Weights of a small contrastive audio-text model: encoder patch size [16, 4].
Rows from block 3 of the audio encoder of a small contrastive audio-text model, named by matrix and row number. Rows with one number belong to one neuron. Each number is 200 + 30 x the weight over its row's rms, rounded and kept within 0 to 999. All counts start at 0.
After each neuron's rows are labels from the 100 clips, of 14848, where the neuron reaches its highest value: "peak in band" is the frequency band that holds the peak. Only what is clearly more common there than usual is listed. The data: notes from a synthesiser with random patches. In brackets: how many of the 100, against the usual share in percent.
# fc1: MLP up (encoder.blocks.3.mlp.fc1.weight, 1024x256), inputs 0-127
# fc2: MLP down (encoder.blocks.3.mlp.fc2.weight, 256x1024, transposed), outputs 0-127

fc1.512,221,197,255,212,238,262,220,239,226,232,239,164,189,149,223,195,179,241,211,233,192,193,252,207,221,237,203,254,215,205,220,191,184,228,201,197,260,177,227,161,168,241,194,212,234,212,219,188,195,220,172,211,182,223,232,232,249,208,239,239,203,198,186,230,206,207,196,169,149,257,169,207,202,159,191,186,187,154,194,183,228,155,169,135,184,186,162,206,210,214,181,206,105,231,182,217,205,168,193,165,222,186,168,228,209,207,164,197,182,177,224,159,194,159,252,163,213,210,254,201,186,209,288,266,231,201,211,203
fc2.512,175,165,237,155,214,202,195,186,161,223,187,211,209,175,195,269,242,176,224,199,220,224,223,220,187,227,242,170,170,215,205,221,252,168,184,176,225,217,185,217,231,172,200,204,111,206,201,195,206,190,207,172,220,199,156,159,215,231,148,208,149,217,212,256,186,163,166,180,181,225,181,185,191,234,200,203,203,200,204,210,180,197,230,147,219,201,220,190,170,179,211,222,225,196,181,190,182,188,189,254,212,159,161,195,173,191,210,196,154,180,164,217,174,234,187,179,143,221,243,188,207,219,157,155,209,190,181,232
peak in band: 2000 to 4000 Hz (75 vs 25)

fc1.545,207,133,169,231,200,187,154,256,191,209,213,210,200,240,192,240,227,240,187,210,221,202,159,214,221,258,253,176,223,173,126,205,188,219,210,177,151,205,205,143,175,181,236,142,202,213,200,207,190,178,233,152,200,219,228,227,216,151,153,162,219,217,209,206,199,206,225,216,137,239,179,174,200,192,220,196,179,260,239,168,182,214,202,195,167,234,172,219,233,177,228,146,197,220,213,171,171,161,185,239,194,152,194,228,157,197,160,160,174,203,223,191,239,190,165,210,191,163,184,184,145,199,228,172,231,223,274,219
fc2.545,240,234,217,217,172,207,268,233,204,233,191,210,215,211,190,180,189,211,132,176,170,203,190,226,269,208,120,247,194,218,204,201,209,174,202,230,183,204,214,175,227,210,242,194,244,157,205,214,206,228,172,226,202,228,179,195,237,153,238,210,178,222,201,181,197,206,159,171,228,198,176,197,175,188,244,128,220,206,200,231,195,220,200,190,211,233,173,248,211,273,207,236,171,168,213,220,250,180,188,217,224,169,139,246,219,165,200,221,166,187,136,142,184,180,241,200,186,190,170,208,209,171,172,212,195,172,197,188
peak in band: 250 to 500 Hz (92 vs 25)

fc1.201,218,233,261,189,244,186,219,189,260,229,214,190,198,221,223,198,200,234,220,213,189,199,196,183,153,205,202,172,207,165,238,191,230,179,204,189,135,190,148,243,199,281,151,196,211,202,157,239,225,237,149,164,187,213,184,204,205,286,205,157,182,174,221,206,115,244,229,219,194,182,226,256,229,230,186,198,236,209,166,208,239,234,156,209,167,215,187,243,156,203,244,165,219,171,196,217,239,164,187,151,247,180,265,201,218,199,193,260,181,234,167,195,210,168,198,204,165,199,209,239,176,266,187,179,185,217,170,231
fc2.201,240,157,201,188,220,178,162,278,207,131,174,254,201,166,225,191,134,234,236,228,179,207,157,161,263,214,187,186,215,164,159,203,158,239,231,205,266,239,226,196,198,114,173,147,163,205,222,171,206,252,222,167,190,231,217,203,190,194,158,170,167,202,179,194,200,194,217,163,212,186,232,175,233,196,160,203,229,154,260,161,190,213,187,270,230,158,234,211,175,214,199,183,218,190,177,197,226,221,201,230,160,213,189,214,206,206,238,184,163,240,181,215,194,234,184,174,216,209,215,212,175,160,171,194,153,262,150,182
peak in band: 2000 to 4000 Hz (69 vs 25)

fc1.258,181,214,220,184,180,258,161,202,149,245,235,228,253,172,237,207,171,217,204,206,135,232,221,186,221,184,260,205,188,255,201,201,179,148,210,182,217,216,193,218,252,198,192,193,173,255,171,203,266,210,190,240,213,236,214,181,234,154,222,220,208,200,226,188,166,210,193,142,154,220,221,170,196,198,216,133,210,153,209,231,179,222,203,223,211,156,162,198,201,258,152,175,167,151,223,172,238,260,197,202,239,195,174,211,224,185,195,159,165,246,197,173,176,261,258,272,162,182,165,195,203,175,193,202,180,217,230,196
fc2.258,150,169,202,137,179,148,239,204,188,223,157,213,234,216,191,189,252,250,170,210,206,210,223,234,233,223,203,195,159,223,172,172,207,214,140,187,192,216,180,237,192,272,224,210,218,148,199,173,189,247,167,145,203,215,186,204,189,235,207,230,170,238,221,278,204,171,238,182,207,191,208,185,209,151,214,177,227,297,150,199,215,187,200,177,179,184,211,207,221,182,201,177,193,239,223,233,205,159,176,195,206,205,239,132,193,229,81,116,216,193,193,209,216,218,186,209,151,202,222,216,213,177,177,196,229,163,93,238
peak in band: 2000 to 4000 Hz (70 vs 25)

fc1.424,219,169,187,163,189,206,117,213,198,153,161,162,202,245,234,261,213,150,154,254,172,186,226,179,265,237,200,218,221,227,146,175,197,147,196,152,180,224,177,187,232,267,207,182,249,174,230,245,175,219,213,211,153,200,198,193,198,213,175,229,177,230,190,193,178,197,175,202,220,198,185,260,165,215,194,225,166,214,216,165,165,271,247,179,211,184,167,186,208,196,190,198,222,174,160,154,218,212,264,158,177,201,232,205,228,183,222,187,184,187,142,192,229,147,166,221,179,248,201,166,198,211,204,184,211,158,206,190
fc2.424,267,171,197,215,205,202,205,235,200,164,212,216,182,234,171,165,202,214,172,228,178,237,182,192,242,220,244,192,148,129,140,153,197,218,255,229,188,184,246,201,204,165,183,216,216,239,170,208,170,223,230,206,150,216,231,151,199,144,205,227,208,202,217,211,199,193,230,205,151,156,168,207,202,201,204,208,227,233,179,200,201,241,169,192,207,196,252,165,243,150,188,80,216,245,175,243,225,186,241,218,182,188,191,195,174,236,166,201,207,201,165,182,157,167,169,229,233,170,192,186,148,255,213,221,172,149,184,203
peak in band: 250 to 500 Hz (100 vs 25)

fc1.298,214,250,235,203,193,227,177,210,219,191,228,236,190,176,198,179,254,226,179,261,228,176,228,252,205,229,264,213,163,255,193,222,174,247,178,158,280,235,193,176,225,223,136,216,158,229,180,238,189,207,219,182,199,188,202,195,187,190,248,195,214,158,218,172,157,216,208,179,188,176,204,199,160,202,184,125,261,217,215,152,183,240,210,199,160,201,170,232,184,221,239,208,223,220,171,167,176,168,206,250,212,172,209,205,234,211,194,216,155,234,150,175,211,153,206,204,200,177,226,127,174,246,195,231,185,222,196,143
fc2.298,194,193,188,160,219,139,159,155,190,205,224,198,218,212,171,218,198,194,153,181,234,226,190,180,245,188,207,214,207,190,237,258,252,222,207,234,180,204,188,206,201,221,200,268,230,171,210,189,221,218,162,271,183,242,205,250,191,197,161,177,158,247,237,213,216,184,200,142,206,190,189,133,219,177,177,205,208,242,197,221,185,198,220,169,208,186,173,181,171,203,183,176,134,190,224,212,188,207,208,213,215,184,122,205,173,144,152,158,234,162,218,211,204,202,197,183,206,186,153,207,163,153,169,182,214,176,172,237
peak in band: 2000 to 4000 Hz (72 vs 25)

fc1.151,206,120,280,194,193,197,194,210,173,243,184,225,260,210,196,180,170,132,216,220,197,204,284,178,183,145,217,180,234,179,177,198,205,209,181,205,167,232,181,236,189,186,242,191,165,202,159,185,216,170,172,236,193,191,192,299,256,196,227,209,180,128,180,225,212,183,244,197,159,176,127,224,193,242,205,206,210,147,190,180,168,263,232,235,191,151,178,174,151,227,238,192,211,227,222,218,185,159,204,156,182,231,209,211,225,152,210,223,211,231,170,160,216,164,207,188,186,192,223,235,210,185,212,205,198,219,227,220
fc2.151,168,184,179,231,212,206,193,184,239,191,228,208,179,229,183,247,240,190,187,177,182,178,192,185,241,194,179,179,203,205,209,232,180,169,218,213,237,254,250,194,208,234,184,184,281,214,242,198,186,166,182,192,199,253,208,182,239,213,134,233,171,236,164,135,166,236,249,179,227,199,218,221,168,149,167,197,248,184,171,195,188,146,184,144,209,142,180,215,208,249,182,245,180,218,218,181,142,190,168,214,166,200,174,199,206,190,175,227,191,229,175,194,168,174,173,248,239,188,201,215,165,184,135,147,237,231,138,178
peak in band: 250 to 500 Hz (64 vs 25)

fc1.376,183,194,216,269,196,206,146,208,187,210,218,179,199,187,235,197,157,255,177,215,167,208,243,225,173,182,229,199,158,169,182,165,185,196,210,219,236,195,200,178,178,231,165,160,200,202,148,152,187,186,230,232,240,193,199,190,213,199,250,205,216,188,210,194,248,232,198,198,196,167,200,253,187,231,281,153,207,204,216,201,191,193,191,199,219,200,208,198,218,208,240,172,232,143,231,179,211,186,159,223,202,116,129,271,152,137,203,227,218,119,177,175,234,248,239,173,185,204,239,160,138,236,187,186,195,233,202,260
fc2.376,185,199,190,199,249,221,215,221,171,211,173,167,221,191,219,216,210,121,204,181,137,190,157,160,218,169,201,251,159,249,215,227,189,225,182,188,132,243,223,161,216,213,150,179,188,154,196,197,212,189,185,190,228,167,148,243,207,163,201,193,230,205,208,206,186,202,175,171,206,211,160,206,210,178,206,261,195,229,202,233,213,151,225,201,174,220,200,231,200,215,220,269,152,126,113,185,183,157,249,205,182,176,224,164,182,200,201,200,213,181,183,193,178,222,235,205,178,246,148,156,223,212,217,247,235,194,207,231
peak in band: 250 to 500 Hz (63 vs 25)

fc1.56,197,228,209,208,212,215,223,241,237,185,215,189,197,213,169,184,223,198,241,218,173,261,168,222,207,211,195,210,234,183,226,189,235,151,176,211,197,193,187,205,223,180,197,197,138,190,160,206,175,218,254,179,189,221,173,156,202,241,261,209,203,193,170,238,187,162,189,259,275,202,205,266,185,164,207,250,217,217,155,258,212,276,219,171,175,232,165,179,201,218,206,156,168,181,177,227,159,214,163,171,195,215,153,218,179,198,178,229,162,224,229,128,206,203,199,236,204,161,209,206,203,156,202,230,184,189,186,200
fc2.56,193,164,228,199,204,177,219,188,200,214,171,219,234,225,202,199,228,258,195,191,206,205,201,145,205,204,176,210,201,212,206,162,200,195,209,191,163,197,197,194,134,216,154,212,249,194,217,148,180,159,245,219,220,192,198,250,244,139,163,198,192,206,207,205,201,239,189,192,222,224,144,143,186,158,213,184,186,187,169,165,232,138,221,208,264,194,218,266,206,151,111,230,178,162,171,211,211,198,202,214,255,216,195,242,198,205,178,209,228,166,192,162,240,257,177,152,240,158,198,195,203,139,144,182,194,198,204,239
peak in band: 250 to 500 Hz (88 vs 25)

fc1.181,172,227,214,179,213,187,215,222,241,212,217,210,232,175,219,197,201,213,273,187,172,212,160,160,186,193,210,184,170,199,159,207,233,214,161,132,153,186,233,168,251,207,232,143,180,222,205,216,229,176,149,211,184,214,166,148,210,159,176,214,265,256,170,170,171,171,226,227,177,176,162,228,170,186,171,209,234,187,178,165,163,197,167,177,192,216,200,193,238,189,174,253,224,199,187,222,155,256,166,214,141,206,199,215,194,143,183,178,292,226,203,179,175,220,221,183,197,170,214,225,202,176,212,176,197,214,239,211
fc2.181,163,179,154,222,183,210,180,211,121,209,204,220,176,166,201,219,205,136,193,202,213,213,190,233,215,188,173,176,236,248,209,225,178,171,207,167,226,146,214,214,258,117,253,239,216,224,245,262,259,187,181,191,178,163,175,191,210,196,229,165,192,230,165,236,215,187,216,203,204,176,201,238,177,166,190,203,180,211,238,228,125,170,211,222,224,190,209,200,169,161,193,200,193,236,225,186,183,194,193,238,184,222,185,214,246,182,218,243,196,184,218,183,233,250,261,225,203,281,176,198,224,238,186,261,208,258,194,233
peak in band: 2000 to 4000 Hz (99 vs 25)

fc1.42,171,210,167,237,152,182,181,206,212,220,164,234,200,190,194,189,167,267,172,164,189,197,180,176,222,189,175,192,189,250,203,240,212,254,235,213,185,168,222,148,205,210,184,218,215,214,199,167,187,180,197,168,228,194,217,177,184,163,178,214,246,243,180,236,233,207,195,216,242,217,226,211,192,227,238,186,245,274,166,207,193,233,194,161,184,208,173,116,213,220,125,196,226,170,207,205,169,203,209,192,182,132,208,194,198,210,210,214,168,167,170,197,219,204,163,213,230,167,186,247,202,254,245,225,183,193,194,207
fc2.42,177,179,164,214,178,225,211,156,213,202,214,234,212,180,222,188,174,159,189,150,241,147,187,227,165,230,151,226,177,192,199,206,190,147,167,211,274,171,168,191,185,183,211,228,163,217,271,195,194,206,154,186,200,240,200,186,241,192,182,207,249,193,171,153,220,233,223,232,163,216,246,177,185,153,193,186,189,145,139,211,249,127,198,225,200,184,144,177,284,187,189,230,138,177,190,177,150,169,216,220,187,217,229,210,202,212,172,218,167,252,152,168,189,211,222,218,273,157,206,188,234,149,220,163,191,198,173,131
peak in band: 250 to 500 Hz (84 vs 25)

fc1.5,180,164,200,216,238,214,152,220,173,242,207,180,247,185,209,209,121,178,211,160,217,135,223,172,175,219,218,231,226,214,204,246,235,139,206,167,251,205,206,231,194,202,155,191,207,214,125,162,202,188,238,218,284,191,141,223,186,219,209,248,182,175,163,191,169,224,207,163,169,223,174,214,207,221,211,190,209,261,214,183,262,192,146,230,207,238,165,174,198,189,224,248,184,174,205,229,193,166,232,249,214,235,201,137,235,221,199,245,165,177,180,186,158,238,236,186,201,261,232,215,205,155,190,162,209,214,218,236
fc2.5,211,204,213,196,262,177,172,202,227,173,141,161,139,230,238,253,263,215,156,175,218,192,182,203,201,168,158,151,221,222,202,244,196,241,213,156,187,178,183,188,195,180,198,198,176,141,201,211,228,216,147,193,189,194,168,180,240,159,155,165,192,249,237,221,133,247,197,214,190,177,185,171,179,229,241,209,244,203,174,234,246,186,185,197,207,216,178,202,159,196,181,235,182,227,225,137,212,160,212,169,212,234,205,240,223,221,217,188,206,209,169,198,261,252,173,201,206,167,234,175,187,263,222,242,172,192,194,169
peak in band: 250 to 500 Hz (100 vs 25)